From a checkpoint of a small image denoising autoencoder: 197500 training examples.
Rows from block 3 of the encoder of a small image denoising autoencoder, named by matrix and row number. Rows with one number belong to one neuron. Each number is 500 + 25 x the weight over its row's rms, rounded and kept within 0 to 999. All counts start at 0. Numbers have three digits each. After the name is the row's rms in percent of the matrix's.
After each neuron's rows are labels from the 100 images, of 14976, where the neuron reaches its highest value: "top examples" is what is common among them. Only what is clearly more common there than usual is listed. The data: gratings and oriented noise at many angles and scales. In brackets: how many of the 100, against the usual share in percent.
# fc1: MLP up (encoder.blocks.3.mlp.fc1.weight, 1536x256), inputs 0-85
# fc2: MLP down (encoder.blocks.3.mlp.fc2.weight, 256x1536, transposed), outputs 0-85

fc1.523 104:500501491522509519488513476464496496478509486450523524448522508493547500505492502510531505500506535499540508496517506553487452478479483509490496493553495492507512486522514520500513474537524502491509522483486498472501484488491500534522492506450437518509510487
fc2.523 175:492491488513525498513505530513495503478503470462466485559476500505542503508503515510531494504506572525492505509515509534533496480465486531492499530536490497474468482523483486503503499522530520406477501468520510504502507497507475503504509507468513505510454489
top examples: very fine (87 vs 19.7); stripes at 105 degrees (44 vs 8.1); stripes at 75 degrees (28 vs 8.4)

fc1.455 085:479470487463492512498497501493515467493495520548507507476514496505521542540508528513487494495514531511491479494516498524435513501546496490470483514472484471501501530470466515500520531544491504482489558522497524490534524474506501516488476492483449484514515497
fc2.455 144:518498522518472478517529481535505495510515488558485493490468529518525460472515461512530491504521489527508503503479511461473523480545511498495452506475512516467468438473554475485508532511521554441491498456487494532499488499538479458517516490510458454463472475
top examples: very fine (97 vs 19.7); stripes at 120 degrees (65 vs 8)

fc1.44 118:526511493550514514486490505495484511493503479495520542595533492503418481490502493513510512513498517473475509482473503518475501463525492461476513520466507494515547488532492497491508454513523528481513530489479508530483473499499493497507553508493479504485509516
fc2.44 194:543509498469476496498530496503491491480491487493480509457470506505495476498510552499488499504509509495491527436504493450477521469538489512458487527528464487437549456492509483506530462490500519474524510545455530494498507496515492504499514491522521551518495493
top examples: very fine (94 vs 19.7); stripes at 0 degrees (63 vs 8.5); stripes at 165 degrees (35 vs 8.3)

fc1.204 098:463478493474532488523533508512519465467504510534487522468521506505486494518503489498484495502502472483521528528495507553492518493488475508529535497490511526512471517509547472512490507509503482502493505493464496478512502503515507465511501490545502500506524523
fc2.204 165:520477479515455502498500511512506515502513498532470514484469516534506478448491539481503501495506545508463513453474511482521496456539488517539468507501450458456484433488497500502523480494488555420481489449492544530499503498512482496518525486500495493497470509
top examples: very fine (98 vs 19.7); stripes at 75 degrees (69 vs 8.4); stripes at 60 degrees (29 vs 8.3)

fc1.239 087:476470482512455529488517488490511490515464485518520491506505501510525490480509555476511505492461492512467510522491474519537466481503437471533520531500495495498511516499502517494484491466515476515505531543512510484482504537494519505501508495454493481495486481
fc2.239 157:566543425496518482477509500477518489512461484455478449479484516535516547510485515522517502495499472490511501494482519493501509499505500461500511496528509477464497469488519480486507506460450504453500480513498459508501505526463499485517510492504480526479465502
top examples: coloured (100 vs 49.8)

fc1.704 075:499494538502479512475507521501503489534498517464541512489523523513552538553504495523504512508467493506525458539517526484519481485504510511493515474491516535518506511485519560491495484485492471502529493479447529480517502489507520504489585513542463449475481488
fc2.704 120:515498499512477471516544496452499481487477485491488485462489510531515488461497513490460502500478460495517504430480513502505522497527514519443498510505458491449536465507506495505513506496504539482507485513476467495498493498501478521510466507516492525505476498
top examples: coloured (100 vs 49.8)

fc1.703 092:513503494477512513513509526459507525509561508500498513533512498508451545512503462502493514495463475481462512474492483475505542478443493502521519480489520476507529518511443539509520497553489528489471496484451490535535502472534506500508543466532493502477489475
fc2.703 160:528510486521485512500484558490485469507462508493499483408510481528510495469512525471533498499519521489502540474495522461529509496500464497496485540495464510439500515514544537509510506520530522480491479483526494506500500491490458485493500508502520534515491492
top examples: very fine (96 vs 19.7); stripes at 150 degrees (76 vs 8.4)

fc1.359 104:490545534537490512465464487513464490434507535509516486491522465499475511560493490496490501541488516510486485550467492508480503490476512524488471455510535529541565488477511491457474519512496506517500496519474472467449547485488484503466492524476508492506492505
fc2.359 129:505545504479482478523502514514504490494514515516494503500487516518516494429491499468506510474507513525566504490486492517521499490515487477509501525505451484470467550505506455513563486511504489522545516523479515494518517509508485493515495465458495510495512494
top examples: dashes (93 vs 16.9); very coarse (70 vs 20.4)

fc1.713 101:483503495490498513504538440528523502522507500518523484577511483496557524493503533491468502495484484480466481534461503503516474495511484530447481522489521485503456522513436487511489508537503487506572519494540493477518516517527508462510474492502484515512518506
fc2.713 182:472525493482526491491471498510481528460548525514466481467484543510537537482508505510447507499507467502485494571525524499453507508500495500529500468522556490482488450473527432495520480522518510516524519520487501476495496480520474486510481484449458464534512489
top examples: very fine (98 vs 19.7); stripes at 150 degrees (59 vs 8.4); stripes at 165 degrees (41 vs 8.3)

fc1.654 114:503499494469538495497529517519506521494500515548501482631483456510531493504485481494486511513499449447446476498470491479530530529496504486549492487477499502502485510466483457489470560512518539509459502494492512501512538497504500478497460510522532502508518526
fc2.654 197:489501478520519491490510550521482508467515501484465447483483473495520488531496447500533510499494486516488494578489486538526526521485497525496509502553546499481469521488521467505517532528529487477462477488495505489501506493493478504497492498477510524534503465
top examples: very fine (90 vs 19.7); stripes at 0 degrees (74 vs 8.5)

fc1.64 083:514484495508532525487463478454537475550508526489534469513507532509520539520492500489510492514505470511484503510509499495520493460497440482516477494455511492502489499476475490493496494434511503531506531522505488520492532513512507545512493461499478495501498473
fc2.64 151:498503495523512474500489515494510469503478462496476490490493526533503516505486477530514501486492488450492479504500533465523507527481537515497476477538505459478515517501504517505501498446450490434488519489504464486499496477464499465528519508474476523515492511
top examples: coloured (100 vs 49.8)

fc1.58 077:504505547462485526487510458517506502536493502517507462509540465505481485484507494499532501517507517491537505540524500523465502540497501487531536530490503548516486523448499466520477499481527465523546501512499505504482524545499524477500431497524508525499524477
fc2.58 134:490511502504528495512491500472502488522495522511508520449476556524504495497518503476485492506504499486483505469516499453503511530505504508469503497525497459465496439544474465490521471512460511435526493475532458549502482480477466497506536492468522509501535480
top examples: coloured (100 vs 49.8)

fc1.218 076:443466547504527540494528477473512443517521499548517496518509453473516511495525500482468514476483509506453536515487509520535496493526504478472477469481509512508551524494485533527485505450536499508462494505488497529512511547523551523526508493494511488496509516
fc2.218 144:561534476515477494484491511481522518548481516464459467423528540547546515501508483475541502486530495508496514508495505467494499476486479499531528531533522478483484451510525471500522500439470477460497508482500497509504492533480508504521506468501492496522453498
top examples: coloured (100 vs 49.8)